From a checkpoint of a small contrastive image-text model.
Model: 6.19M parameters, 64-pixel images, encoder arch resnet, encoder norm batchnorm, encoder depths [2, 5, 2], encoder widths [48, 64, 96], text encoder width 256, text encoder norm layernorm.
Data: trained on pictures of board games with random positions, seen at a slant, 97500 training examples, 16.3 epochs.
Rows from block 2 of the text encoder of a small contrastive image-text model, named by matrix and row number. Rows with one number belong to one neuron. Each number is 200 + 30 x the weight over its row's rms, rounded and kept within 0 to 999. All counts start at 0.
After each neuron's rows are labels from the 100 texts, of 14848, where the neuron reaches its highest value: "tokens" is the input token at the peak. Only what is clearly more common there than usual is listed. The data: pictures of board games with random positions, seen at a slant.
# fc1: MLP up (text_encoder.blocks.2.mlp.fc1.weight, 512x256), inputs 0-127
# fc2: MLP down (text_encoder.blocks.2.mlp.fc2.weight, 256x512, transposed), outputs 0-127

fc1.257,208,202,194,228,167,152,182,230,237,230,204,204,126,176,167,184,192,167,200,187,171,209,264,212,165,218,207,182,149,186,221,164,190,203,194,173,199,155,216,228,193,208,181,178,180,209,128,194,234,195,220,215,224,262,172,244,235,197,203,169,244,252,227,186,230,194,214,249,199,149,186,161,141,169,178,216,195,222,234,222,208,154,214,181,188,186,172,227,221,216,222,229,140,211,169,210,201,172,236,204,183,273,222,156,271,217,125,177,176,131,176,219,180,187,194,223,221,168,243,204,208,243,277,232,204,232,253,179
fc2.257,234,209,153,234,187,186,263,212,236,205,173,213,230,188,197,166,194,208,193,173,181,219,161,192,226,184,241,165,242,213,211,177,217,216,188,194,183,192,234,205,214,223,162,284,209,190,182,205,176,264,176,198,226,153,219,229,200,171,217,215,194,226,140,155,176,219,228,232,230,189,209,206,154,195,150,177,175,168,217,224,202,148,181,161,194,207,223,237,176,211,206,246,209,141,234,201,183,237,201,171,197,213,174,186,214,180,202,167,218,158,126,191,178,199,211,167,201,168,187,159,192,210,219,162,235,189,175,201
tokens: "1"

fc1.460,218,155,188,189,227,145,196,177,172,192,212,193,181,197,185,202,207,193,136,202,170,235,178,189,181,179,180,291,201,180,226,214,198,251,155,161,178,220,214,231,174,199,212,212,152,176,184,180,218,166,232,232,199,204,239,168,211,174,216,195,231,190,263,219,153,195,197,232,188,162,190,210,206,183,206,198,169,197,216,252,261,220,173,186,173,141,161,171,230,216,189,199,149,199,216,208,251,240,206,219,205,264,150,149,214,167,149,196,180,265,195,220,202,206,195,180,217,189,150,181,212,179,228,221,201,224,187,168
fc2.460,180,150,244,260,255,269,190,220,173,215,213,197,213,178,215,211,192,196,185,207,239,242,156,195,203,242,182,186,177,169,167,193,198,184,228,196,163,199,162,223,207,243,182,221,177,191,210,203,169,171,237,137,225,134,161,157,215,194,215,205,200,255,242,190,250,168,201,185,235,229,216,160,194,227,219,162,146,197,173,137,137,239,210,195,190,170,138,198,177,229,159,165,186,225,252,200,211,181,243,206,160,256,155,177,246,193,214,151,200,208,190,228,157,191,178,218,182,249,195,215,188,227,207,227,183,154,174,193
tokens: "and"

fc1.116,250,207,179,217,192,177,198,257,199,218,204,225,222,189,176,239,269,202,171,186,211,222,234,149,224,275,220,138,188,220,210,205,188,188,236,214,200,193,189,210,185,193,265,179,218,188,218,213,169,208,211,179,143,206,206,201,181,168,245,193,234,204,213,196,190,168,250,254,265,188,168,118,166,170,239,222,186,195,178,227,206,142,200,192,175,208,215,250,208,156,202,253,184,240,230,224,204,172,244,198,159,197,186,195,227,188,190,161,208,150,195,201,208,156,195,223,240,163,234,177,244,216,182,214,218,230,183,187
fc2.116,238,206,221,235,226,233,145,205,209,220,200,233,219,230,216,177,212,176,261,221,157,216,191,236,173,259,225,176,176,191,200,217,195,247,209,226,248,142,193,198,194,190,151,231,207,187,181,247,224,175,189,241,198,234,226,182,240,177,147,214,183,228,188,170,205,215,198,225,159,196,209,218,210,219,216,226,233,248,178,158,203,190,178,194,232,205,228,185,170,197,177,227,130,179,245,207,217,245,199,163,170,198,120,166,239,180,210,203,210,268,231,230,187,230,180,137,213,180,166,165,222,159,177,216,214,196,216,189
tokens: "1"

fc1.306,208,192,297,155,222,199,191,243,212,153,168,186,202,211,208,164,161,168,218,219,196,201,181,219,227,232,216,203,174,216,223,208,245,231,214,189,190,217,235,211,233,184,168,209,242,186,192,228,203,230,259,166,240,234,160,223,200,189,252,227,148,175,191,184,180,226,167,238,204,183,198,198,232,176,208,263,201,186,166,148,171,199,222,179,234,195,198,216,176,222,213,248,173,177,205,194,204,194,248,186,190,156,188,198,276,176,183,208,139,255,159,256,196,196,172,214,135,223,169,164,194,227,119,219,172,178,192,222
fc2.306,211,195,163,256,144,225,208,155,136,209,223,193,155,229,189,190,192,255,167,210,242,154,227,147,194,156,188,166,243,191,166,209,188,192,155,168,221,196,196,216,162,193,213,199,184,238,177,180,163,197,182,176,207,149,195,183,183,217,131,190,202,232,213,201,242,208,256,233,156,180,176,202,193,198,232,123,219,192,208,195,184,252,159,192,200,210,197,212,177,202,182,177,232,182,143,271,174,201,182,249,221,261,184,200,177,194,234,265,187,139,176,200,213,156,220,228,191,230,156,205,227,227,196,182,151,194,212,169
tokens: "6"; "26"; "27"

fc1.501,159,215,209,154,230,151,213,199,176,247,147,188,162,224,230,201,223,206,201,199,211,147,209,184,153,198,201,176,198,238,210,182,175,178,215,219,159,170,234,206,184,208,193,205,242,220,226,233,228,221,227,234,148,251,225,229,217,182,205,158,173,191,178,215,224,180,223,212,176,186,243,173,258,228,168,166,181,167,172,223,158,240,213,199,193,198,200,193,208,205,216,179,171,177,221,212,167,215,189,166,191,242,206,234,199,180,172,164,191,198,202,171,240,183,236,250,219,171,219,190,209,181,173,142,206,135,212,151
fc2.501,164,220,209,165,185,172,216,197,230,209,251,221,161,202,214,179,237,193,203,220,166,195,177,207,180,219,176,194,227,218,200,193,214,192,238,201,212,198,217,173,204,134,231,124,213,220,187,165,225,158,207,190,179,217,212,197,163,191,299,193,213,251,185,144,205,178,203,184,239,247,152,210,204,145,148,176,214,203,225,138,210,140,225,237,185,185,183,222,191,235,252,257,248,246,166,192,211,197,215,206,241,247,238,156,154,170,192,243,235,177,175,201,188,213,214,214,203,157,208,229,224,176,185,161,189,155,191,233
tokens: "8"

fc1.264,210,198,171,215,241,183,209,216,215,118,166,203,187,207,196,171,230,145,201,181,189,182,216,232,225,188,263,165,212,221,159,247,209,239,197,215,126,218,214,214,259,232,210,186,188,222,208,218,209,270,177,235,163,206,203,187,201,240,210,188,212,191,242,203,194,248,206,222,221,175,181,236,225,202,215,195,191,137,308,217,241,173,174,165,200,232,181,179,212,198,210,199,186,176,186,190,250,222,211,181,119,226,158,226,194,230,170,246,172,230,199,258,207,240,210,236,177,222,180,156,192,233,166,224,228,217,244,195
fc2.264,306,254,185,258,173,236,218,257,169,237,200,192,169,211,177,167,171,189,219,176,173,244,117,192,126,202,236,254,202,214,237,163,222,183,179,183,188,227,196,158,218,198,205,208,196,194,167,219,247,156,217,212,203,159,210,126,204,239,150,188,180,207,197,193,175,195,208,181,169,198,202,224,222,160,227,226,140,191,210,193,198,220,193,242,191,203,160,217,227,229,200,180,160,190,185,258,198,235,187,191,160,183,158,209,205,195,178,190,215,182,218,183,202,167,153,179,214,189,224,224,216,177,256,163,191,253,198,185
tokens: "6"; "0"; "1"

fc1.464,188,205,194,185,222,173,165,234,156,123,115,208,198,130,201,159,191,241,223,169,250,176,189,194,228,218,203,244,206,226,165,147,225,171,228,216,143,197,209,135,276,228,182,216,160,240,225,220,212,199,177,178,198,154,230,184,217,173,216,201,218,191,233,164,189,207,156,220,198,172,194,206,222,213,265,208,183,207,216,156,202,151,245,163,226,190,184,238,170,202,240,194,207,207,214,198,245,174,222,200,186,206,148,226,188,208,191,208,185,206,203,208,221,186,183,255,232,159,190,177,202,197,252,167,233,201,279,200
fc2.464,228,228,208,204,213,183,230,199,226,190,266,209,241,228,162,169,161,196,166,202,199,231,188,183,173,190,190,108,189,166,221,220,190,237,184,213,215,218,242,225,209,215,212,147,191,228,160,258,170,233,165,156,226,217,143,210,212,171,169,230,150,223,183,202,172,157,185,160,216,208,243,180,195,219,198,189,215,184,186,208,177,246,202,205,150,177,238,210,207,199,222,173,219,222,217,197,185,170,176,171,256,205,169,171,172,227,159,253,192,206,173,164,176,213,188,223,192,234,264,179,234,191,167,253,173,221,168,213
tokens: "6"

fc1.70,169,250,194,220,161,201,252,133,161,205,246,204,230,194,169,232,236,191,272,170,162,225,207,191,233,208,188,237,181,209,240,241,166,213,167,126,228,239,172,205,176,208,185,177,228,222,205,197,153,219,263,191,184,228,190,190,161,181,225,209,178,161,167,180,165,233,178,175,174,186,200,252,224,214,225,131,167,194,216,220,221,208,218,213,197,123,229,233,202,171,200,190,230,208,199,193,230,251,215,140,228,210,217,174,195,238,189,209,221,234,245,228,236,235,260,236,214,154,215,197,150,217,201,201,206,191,170,213
fc2.70,145,240,212,194,215,221,221,227,213,212,199,203,219,214,189,215,224,151,182,247,227,176,203,180,178,279,175,203,230,173,218,198,207,221,177,203,235,180,243,166,227,179,268,174,177,193,240,182,213,217,178,191,209,270,213,259,204,225,249,266,222,160,191,215,200,127,217,229,184,245,171,210,224,159,170,192,184,191,190,196,137,181,170,215,214,212,168,199,180,190,167,205,190,205,177,157,185,182,213,240,199,141,204,200,219,206,185,213,190,224,216,224,179,231,231,209,196,198,216,232,264,158,192,216,173,223,162,219
tokens: "<end>"; "noughts"

fc1.457,267,229,165,199,218,251,272,181,189,210,213,233,195,180,201,211,194,191,152,184,173,203,235,217,169,213,177,208,159,191,188,196,195,244,169,213,195,253,160,216,191,170,206,205,198,197,187,191,207,196,165,244,231,208,223,134,132,210,184,210,246,192,186,234,243,246,248,161,200,225,192,194,198,155,161,186,236,152,195,166,193,194,213,243,202,202,193,191,225,190,186,211,196,167,224,192,161,251,203,191,199,195,203,264,133,196,156,200,191,203,198,176,202,193,201,140,242,191,162,212,204,163,230,167,180,190,231,190
fc2.457,184,178,179,190,255,185,177,201,264,260,219,154,151,197,232,202,196,203,169,171,208,236,210,221,228,190,190,248,192,167,218,148,176,181,178,255,222,140,241,181,226,192,216,219,199,191,244,188,178,210,191,207,172,212,172,247,216,182,211,211,151,204,221,193,170,217,180,192,218,193,226,179,201,220,193,201,195,223,241,177,176,229,176,175,174,219,187,277,183,158,210,211,207,211,181,219,253,147,238,182,183,180,205,177,235,228,231,175,216,183,283,186,174,242,165,211,240,215,224,200,177,182,176,211,218,219,188,204
tokens: "8"; "<end>"

fc1.18,202,210,155,237,214,225,153,212,172,220,197,203,203,224,260,230,189,170,180,252,159,161,174,167,205,211,233,191,179,175,182,234,204,227,252,239,185,198,181,183,155,209,188,195,268,177,242,228,216,190,230,224,183,217,212,192,235,140,231,187,210,249,182,228,243,177,220,184,216,145,234,246,188,210,255,178,175,198,170,192,216,135,220,182,227,206,203,177,211,215,230,180,223,226,181,215,225,240,243,170,169,180,191,229,143,187,237,158,184,168,187,227,207,235,240,255,226,184,185,186,143,261,214,178,157,147,200,227
fc2.18,182,255,223,164,234,194,228,185,248,166,220,174,213,225,227,210,220,221,165,178,262,247,208,240,194,202,205,223,214,232,178,228,216,196,235,182,200,194,257,199,169,172,225,218,211,207,241,195,172,201,198,157,187,227,190,206,176,174,157,180,199,104,251,186,217,190,168,205,251,182,178,174,197,242,128,235,200,155,165,227,170,233,138,175,190,254,166,212,190,172,202,181,191,190,203,198,226,147,173,238,196,203,195,157,248,187,208,243,174,210,218,163,147,268,180,188,175,214,202,188,253,185,203,219,172,146,222,166
tokens: "<end>"; "by"

fc1.428,247,201,218,224,213,237,195,156,217,190,193,217,206,189,190,203,248,214,227,195,202,244,165,249,141,233,231,189,147,210,206,153,217,235,191,232,214,172,257,134,204,235,144,207,223,215,179,188,229,215,213,220,223,233,187,175,220,233,163,171,151,174,201,179,191,151,224,285,226,213,167,197,220,224,219,157,211,161,167,184,194,208,173,281,215,238,179,176,158,227,196,206,160,189,208,211,145,194,254,253,183,202,192,152,227,223,188,187,204,184,144,197,187,254,201,184,164,166,186,214,179,177,195,234,202,222,191,212
fc2.428,170,258,182,222,174,230,208,239,188,231,188,203,228,197,175,135,155,195,247,173,221,161,259,161,208,210,208,200,193,216,162,230,208,182,215,234,178,212,223,283,167,152,192,175,156,246,216,215,139,215,192,214,222,220,189,240,221,173,231,177,208,209,194,184,173,211,163,193,212,173,220,174,195,144,180,233,189,215,221,211,203,183,238,129,211,186,223,242,222,222,219,201,163,198,174,196,199,235,217,144,152,211,173,253,231,238,165,209,166,159,212,242,220,106,203,194,207,206,157,159,219,183,242,158,196,238,182,165
tokens: "white"; "yellow"

fc1.473,227,179,238,234,207,231,231,164,254,159,220,166,233,223,234,184,171,141,201,236,224,179,176,136,193,224,199,213,189,187,235,228,207,194,185,155,205,188,178,219,199,203,241,175,205,172,264,196,214,160,236,270,270,238,179,216,216,206,173,159,218,237,269,216,224,284,182,158,221,235,178,216,194,249,185,195,191,159,185,164,190,201,216,194,205,200,189,239,224,251,205,206,127,171,229,154,194,216,169,178,188,197,222,195,176,154,184,193,184,199,262,214,136,157,201,205,200,202,179,199,199,225,204,209,166,157,196,180
fc2.473,235,223,182,226,199,198,216,218,130,206,186,233,141,247,223,127,221,240,175,222,159,176,230,237,195,209,161,192,161,217,193,155,214,240,180,270,198,236,226,157,170,127,170,234,176,212,208,212,186,249,179,167,181,192,188,206,207,197,165,187,156,197,213,214,234,174,189,233,229,170,243,198,187,159,195,158,209,197,264,246,227,231,185,224,197,255,177,211,113,172,241,196,213,223,156,200,248,175,232,215,150,220,182,195,203,247,213,132,164,228,158,216,246,201,230,187,207,173,180,211,202,183,211,217,236,222,199,199
tokens: "8"; "<end>"

fc1.37,224,173,122,233,205,196,209,221,150,190,200,157,194,251,208,183,187,178,163,197,147,172,197,175,213,223,223,198,196,140,226,177,216,187,225,173,251,204,180,190,218,210,183,248,226,201,194,229,249,178,215,202,244,181,190,184,154,167,226,219,180,202,206,191,195,223,162,286,153,232,218,140,170,150,238,220,158,155,233,193,241,196,231,261,236,200,200,202,198,199,207,186,178,194,213,165,174,221,185,167,183,210,204,197,176,178,186,197,241,210,181,186,178,225,231,229,205,203,179,156,187,195,153,274,192,215,177,157
fc2.37,201,196,210,225,193,241,174,170,207,160,182,193,214,172,193,254,258,211,210,178,149,211,142,235,189,202,178,187,227,235,152,203,160,180,172,216,194,219,206,206,201,161,232,192,141,178,158,229,180,140,173,161,186,187,153,216,211,198,237,196,212,170,152,170,230,205,173,260,222,196,213,213,226,256,182,163,184,192,193,152,242,138,191,191,106,173,164,161,175,219,213,280,200,214,184,198,195,187,177,190,175,196,219,199,186,202,196,195,201,223,193,198,190,176,231,187,189,216,256,264,258,218,201,202,242,194,213,175
tokens: "<end>"; "crosses"; "yellow"

fc1.252,213,192,197,208,186,225,189,213,230,153,161,188,194,178,213,178,137,207,206,233,204,208,223,245,265,260,232,204,186,175,167,203,196,148,172,200,183,201,205,220,177,282,173,198,215,215,235,206,250,178,256,206,172,207,182,156,215,176,212,160,177,207,224,216,172,213,222,183,182,198,212,177,211,167,196,214,158,226,259,199,207,220,226,201,217,214,159,198,185,227,183,247,164,208,229,196,186,174,259,203,147,208,243,149,162,201,217,218,203,197,147,140,223,160,177,257,187,177,209,250,161,246,164,226,210,210,166,212
fc2.252,198,224,217,186,204,218,161,170,219,209,159,217,190,162,177,189,213,178,199,213,139,183,208,196,109,225,190,186,193,221,236,194,190,215,183,222,250,220,181,153,262,178,184,182,196,217,197,185,150,223,165,236,170,216,212,218,193,249,244,222,144,152,148,251,188,165,190,184,208,189,212,221,168,147,230,220,212,145,203,215,170,179,237,242,184,172,202,219,239,182,218,210,195,193,195,239,178,219,192,194,243,218,196,215,207,221,177,191,202,229,193,243,233,242,217,159,213,241,192,190,240,228,196,172,159,236,228,147
tokens: "6"; "white"

fc1.33,143,190,241,209,200,159,197,189,242,183,212,246,154,241,200,212,229,192,166,238,204,181,178,211,207,202,231,146,246,197,246,247,211,189,222,207,190,145,235,164,179,220,160,164,159,210,203,229,151,186,221,224,201,175,174,209,251,206,206,172,226,230,215,155,215,235,179,229,253,170,212,160,199,163,228,193,159,129,154,165,198,209,194,134,172,143,227,240,235,170,195,143,263,173,196,189,215,234,221,212,209,172,256,170,220,255,178,207,251,214,230,165,128,203,192,194,201,137,175,157,201,184,245,219,189,182,184,229
fc2.33,196,226,209,189,156,209,147,193,136,221,190,144,204,188,209,157,182,180,268,188,219,203,245,202,168,195,209,256,182,191,245,173,198,219,150,205,191,248,144,249,208,169,224,223,191,185,175,166,195,236,248,216,237,183,201,150,228,201,173,203,251,182,186,193,260,225,169,187,183,233,203,260,168,195,186,238,217,212,209,234,184,147,214,174,189,176,205,184,165,239,197,247,162,162,155,137,186,144,207,175,162,200,181,225,227,163,188,174,227,210,188,177,255,190,240,220,177,264,150,207,164,166,208,194,159,170,172,223
tokens: "5"; "<end>"

fc1.88,188,216,191,158,163,213,170,227,220,217,227,205,226,171,244,185,230,223,209,212,189,255,195,224,196,198,198,227,193,241,201,149,203,161,185,198,196,147,214,228,219,162,224,134,160,194,211,173,194,200,244,176,224,209,200,142,175,214,219,153,197,227,236,182,199,154,246,189,218,217,209,213,174,176,183,183,202,171,214,177,201,169,161,153,201,217,159,214,149,210,162,240,199,236,197,198,231,156,183,252,170,153,242,234,162,230,204,203,185,220,220,234,196,152,186,209,180,148,221,190,214,246,178,216,187,191,204,163
fc2.88,189,183,182,215,256,230,251,186,211,226,228,235,217,233,157,206,227,244,229,213,235,143,243,192,215,196,213,185,182,208,194,195,175,161,204,230,255,168,207,170,211,218,126,227,157,195,206,206,189,201,183,198,236,205,246,222,222,203,198,172,188,251,211,259,157,226,174,190,194,200,232,157,276,190,217,162,217,240,155,157,203,191,200,218,219,206,223,176,201,212,169,149,195,213,183,195,199,163,204,195,188,224,231,211,173,234,156,141,177,201,227,187,162,217,208,225,214,166,179,213,135,185,185,184,212,217,195,197
tokens: "5"

fc1.145,218,187,215,194,238,175,178,154,215,199,206,119,183,228,222,168,155,134,187,138,185,221,185,165,185,197,155,240,182,172,166,197,225,214,211,194,176,165,199,247,162,210,191,169,201,150,192,210,240,220,209,198,227,230,206,192,219,188,143,171,209,160,131,225,240,230,230,271,198,227,215,238,212,156,200,175,129,225,217,183,217,218,265,244,212,193,210,173,149,235,138,167,171,171,176,225,207,162,194,181,204,203,239,187,247,198,210,192,203,191,155,248,224,189,210,259,138,219,232,159,203,176,212,212,169,224,182,202
fc2.145,203,183,209,226,201,189,224,222,192,266,230,237,166,174,179,190,216,240,215,247,250,188,214,239,237,208,261,262,169,262,181,241,159,228,160,225,217,209,182,125,241,195,201,216,170,202,197,217,172,200,199,208,194,175,200,209,207,201,247,212,204,242,232,183,146,199,166,154,231,185,192,175,207,237,215,220,207,179,226,205,172,190,168,156,151,234,144,252,224,138,239,229,193,193,253,180,215,193,207,233,188,194,147,166,194,212,223,176,107,192,274,150,194,206,223,188,260,234,182,200,202,215,209,153,196,152,212,176
tokens: "<end>"; "white"

fc1.328,172,183,198,181,168,178,183,165,184,163,234,221,173,159,264,151,212,185,192,232,254,212,229,212,168,234,209,194,188,204,169,204,217,159,193,186,190,155,200,177,236,209,229,198,170,177,163,206,173,244,251,238,193,238,215,249,169,227,216,161,195,204,247,202,206,202,217,235,183,229,184,179,212,229,219,189,170,169,226,180,178,182,218,187,144,182,190,225,195,199,170,222,147,227,178,197,215,230,281,216,200,207,198,226,202,142,194,197,201,230,242,218,191,189,224,149,227,174,247,150,190,200,235,231,182,175,143,179
fc2.328,220,160,138,235,198,216,208,185,231,197,209,237,221,166,168,251,249,227,228,146,181,189,174,204,219,166,196,205,232,257,212,250,212,200,201,206,162,246,272,185,179,176,181,203,206,161,234,231,214,195,174,226,206,194,211,197,176,202,225,187,165,214,162,259,223,188,236,226,186,205,239,240,217,187,178,206,249,222,251,278,172,254,198,223,217,230,190,211,236,198,218,256,195,170,169,201,160,201,148,190,159,239,188,165,222,204,207,157,184,216,187,201,192,180,185,171,210,198,176,135,218,190,194,190,224,183,216,216
tokens: "<end>"; "white"

fc1.200,172,204,190,193,198,240,200,209,198,147,109,214,177,237,194,218,178,121,198,178,157,182,215,212,223,196,216,243,192,212,138,182,215,207,214,243,201,212,212,196,156,198,200,208,227,244,227,206,217,185,185,189,138,221,166,208,181,217,253,192,152,221,156,177,156,185,194,138,182,233,227,182,231,186,187,136,213,196,196,202,231,191,179,215,195,207,202,228,215,248,161,234,206,195,242,226,242,212,195,299,288,164,257,191,220,204,208,243,182,209,158,197,191,176,191,178,197,201,170,220,184,185,213,194,187,215,226,225
fc2.200,209,167,218,226,172,208,185,166,208,248,267,174,215,171,179,197,229,167,201,175,234,185,170,163,237,190,225,125,189,255,239,168,194,180,151,159,155,166,227,171,226,186,181,203,201,130,147,188,192,235,255,231,200,238,235,208,257,193,195,232,201,169,192,204,227,190,198,218,159,182,191,208,141,191,221,209,173,231,187,176,209,224,195,183,219,195,219,200,181,131,223,152,197,163,183,150,227,220,233,169,155,228,180,235,190,226,194,188,231,183,224,199,235,172,223,209,187,237,213,159,225,252,238,206,271,214,182,174
tokens: "white"; ","

fc1.280,236,202,199,196,296,197,182,146,111,215,201,173,248,172,229,217,213,232,221,179,178,202,217,242,203,186,179,226,157,210,198,164,173,218,243,233,169,205,272,265,176,229,230,224,196,220,162,177,216,156,199,253,146,159,165,212,196,119,208,235,191,203,206,186,229,179,196,154,183,165,220,179,209,187,211,234,166,210,212,194,197,220,256,177,169,154,175,144,205,202,191,232,203,231,193,205,197,185,199,246,179,265,140,174,178,230,175,220,198,200,183,168,202,206,148,233,191,245,194,189,171,247,208,244,266,224,217,229
fc2.280,157,185,240,207,173,188,167,222,233,184,171,182,154,253,193,238,205,153,191,190,196,184,201,133,233,194,191,174,186,174,201,200,201,225,170,223,222,211,179,159,207,144,170,171,192,161,217,152,192,196,213,179,223,209,246,160,179,217,175,141,222,203,162,222,208,222,236,206,220,222,190,242,203,229,198,177,221,189,193,245,227,237,136,248,193,211,216,214,164,237,119,240,259,166,173,161,205,177,227,199,218,209,230,234,272,168,177,216,194,198,215,233,195,189,239,196,206,189,226,160,281,205,192,162,152,167,213,215
tokens: "white"

fc1.482,200,204,185,165,186,171,137,203,219,245,208,208,185,195,204,242,182,181,156,204,193,200,223,216,189,149,258,224,222,235,242,164,183,161,304,212,180,189,200,249,243,218,172,168,191,179,188,216,195,189,188,205,168,187,163,171,274,171,205,220,212,225,217,173,232,216,210,237,197,226,202,183,188,215,150,227,217,229,170,210,190,169,209,180,197,202,193,178,248,227,248,201,210,199,200,201,198,232,173,214,191,241,149,189,164,240,255,179,235,214,216,159,183,181,167,235,211,144,201,210,223,210,213,225,269,186,230,212
fc2.482,183,181,223,290,148,209,231,252,182,209,241,202,160,231,198,214,220,240,211,165,206,176,226,187,219,205,152,228,198,162,163,180,195,172,198,163,206,269,192,213,171,239,214,249,260,202,214,156,180,200,173,213,256,181,218,253,135,217,188,154,187,248,176,251,227,300,195,193,210,197,150,166,236,157,179,201,172,181,252,170,173,211,205,198,210,226,198,194,205,207,207,251,210,149,163,209,217,201,204,202,250,239,178,227,235,199,169,220,186,226,164,197,194,259,169,177,220,225,184,167,188,208,169,183,144,215,196,217
tokens: ","

fc1.449,220,234,230,191,172,196,194,250,201,176,197,272,221,161,166,202,208,186,255,217,244,220,196,151,219,208,193,259,196,184,171,164,207,222,260,191,183,233,172,169,194,258,189,165,197,198,160,240,257,188,167,169,201,140,153,201,211,220,216,184,172,228,210,196,140,251,238,197,190,220,206,198,208,163,187,186,206,152,220,217,210,176,172,256,185,203,154,201,158,259,225,195,180,212,230,186,227,212,129,259,197,207,183,157,196,181,199,213,177,228,203,213,206,212,219,206,215,222,185,203,185,266,250,204,209,215,188,172
fc2.449,194,132,217,227,181,213,250,216,232,217,245,129,236,204,216,185,174,229,184,231,221,196,197,182,169,195,159,132,215,256,212,220,173,226,173,178,167,190,223,198,226,207,189,212,159,161,207,160,141,218,200,254,192,180,198,214,183,182,229,213,204,188,206,203,211,199,178,174,187,168,225,158,184,278,203,225,179,249,194,202,236,206,225,180,179,205,250,233,199,179,194,192,228,130,242,227,224,172,242,149,200,236,219,220,257,208,189,172,226,133,231,197,183,178,192,194,196,216,186,170,208,196,236,173,222,199,168,196
tokens: "and"; "blue"

fc1.34,177,211,206,210,142,193,206,196,167,173,258,190,199,236,111,202,241,246,221,153,211,165,179,206,163,199,215,203,188,289,172,191,204,266,154,196,186,228,293,230,203,230,196,201,191,214,219,146,206,186,158,190,236,238,193,197,184,227,162,196,174,208,193,188,217,217,155,211,191,186,204,179,219,192,219,229,151,191,227,247,219,167,160,196,186,238,183,216,168,219,180,172,163,186,218,162,191,234,220,196,210,224,181,199,231,212,166,247,207,220,176,237,190,146,223,232,139,225,203,169,240,187,201,216,224,207,202,248
fc2.34,222,182,213,240,211,163,252,182,149,184,159,167,187,173,211,197,170,170,195,217,182,236,197,230,197,256,187,160,207,173,226,224,191,192,168,197,206,134,171,238,223,199,189,220,209,235,231,252,192,157,143,215,172,185,227,247,210,178,188,231,204,237,163,163,171,165,237,229,215,228,137,194,174,220,265,190,201,194,196,208,176,235,131,255,204,195,219,207,221,152,138,259,210,220,213,218,182,228,220,189,171,198,173,149,144,211,249,220,279,205,221,190,184,248,203,220,259,205,179,189,231,187,210,221,162,179,192,161
tokens: "1"; "0"

fc1.243,246,204,190,209,194,266,156,242,232,157,177,147,157,240,194,208,190,266,233,184,212,130,179,215,196,203,183,201,220,186,173,194,213,223,187,167,175,211,188,240,242,193,205,215,222,188,175,184,184,215,205,153,249,222,204,146,198,288,157,151,194,184,152,199,145,157,200,177,182,224,168,179,210,256,157,191,154,188,235,224,178,212,178,235,213,220,192,206,200,222,208,124,210,190,236,220,223,184,201,203,218,134,160,197,175,176,165,210,185,203,198,199,184,230,184,189,158,257,192,248,203,189,165,253,188,213,234,249
fc2.243,201,216,211,150,233,157,228,143,208,241,182,209,117,203,209,172,185,175,169,182,176,189,195,184,236,216,218,194,189,193,246,154,203,191,197,224,184,191,161,219,193,168,176,198,164,283,229,146,236,138,182,205,185,176,200,210,210,163,220,139,222,243,164,190,208,201,209,209,238,217,160,205,211,141,232,147,245,249,203,223,163,207,182,195,260,164,239,178,164,174,195,289,187,202,142,180,140,188,201,181,193,215,211,170,165,201,207,157,263,272,254,226,195,175,241,211,257,183,175,212,182,185,218,196,203,259,190,215
tokens: "0"

fc1.178,208,210,208,227,213,184,192,203,159,221,163,238,207,202,212,224,220,153,198,161,137,196,257,212,201,170,160,197,210,229,191,204,215,121,210,229,237,174,271,228,254,207,198,186,241,181,189,191,167,209,237,226,239,194,199,125,172,204,188,145,213,160,155,216,252,196,183,175,221,201,205,231,176,175,186,166,203,212,145,210,219,231,195,252,236,178,138,205,260,165,231,260,195,196,271,198,164,174,231,226,164,193,183,151,234,256,193,223,174,275,241,187,193,219,206,182,252,198,161,219,201,182,221,209,178,170,201,229
fc2.178,203,196,220,223,166,231,263,196,239,210,212,171,238,166,225,198,142,260,196,231,202,212,199,257,205,175,210,213,191,191,242,204,196,254,165,202,160,247,190,133,182,231,198,203,155,191,152,221,219,240,198,220,166,241,155,246,154,169,202,252,201,262,173,164,152,214,158,194,203,193,207,129,186,268,254,185,219,219,235,216,176,198,220,172,229,243,222,162,173,181,244,186,188,205,122,208,211,198,197,174,222,170,191,216,205,166,214,203,187,171,215,198,265,212,165,208,168,207,214,183,171,238,198,163,241,210,238,193
tokens: ","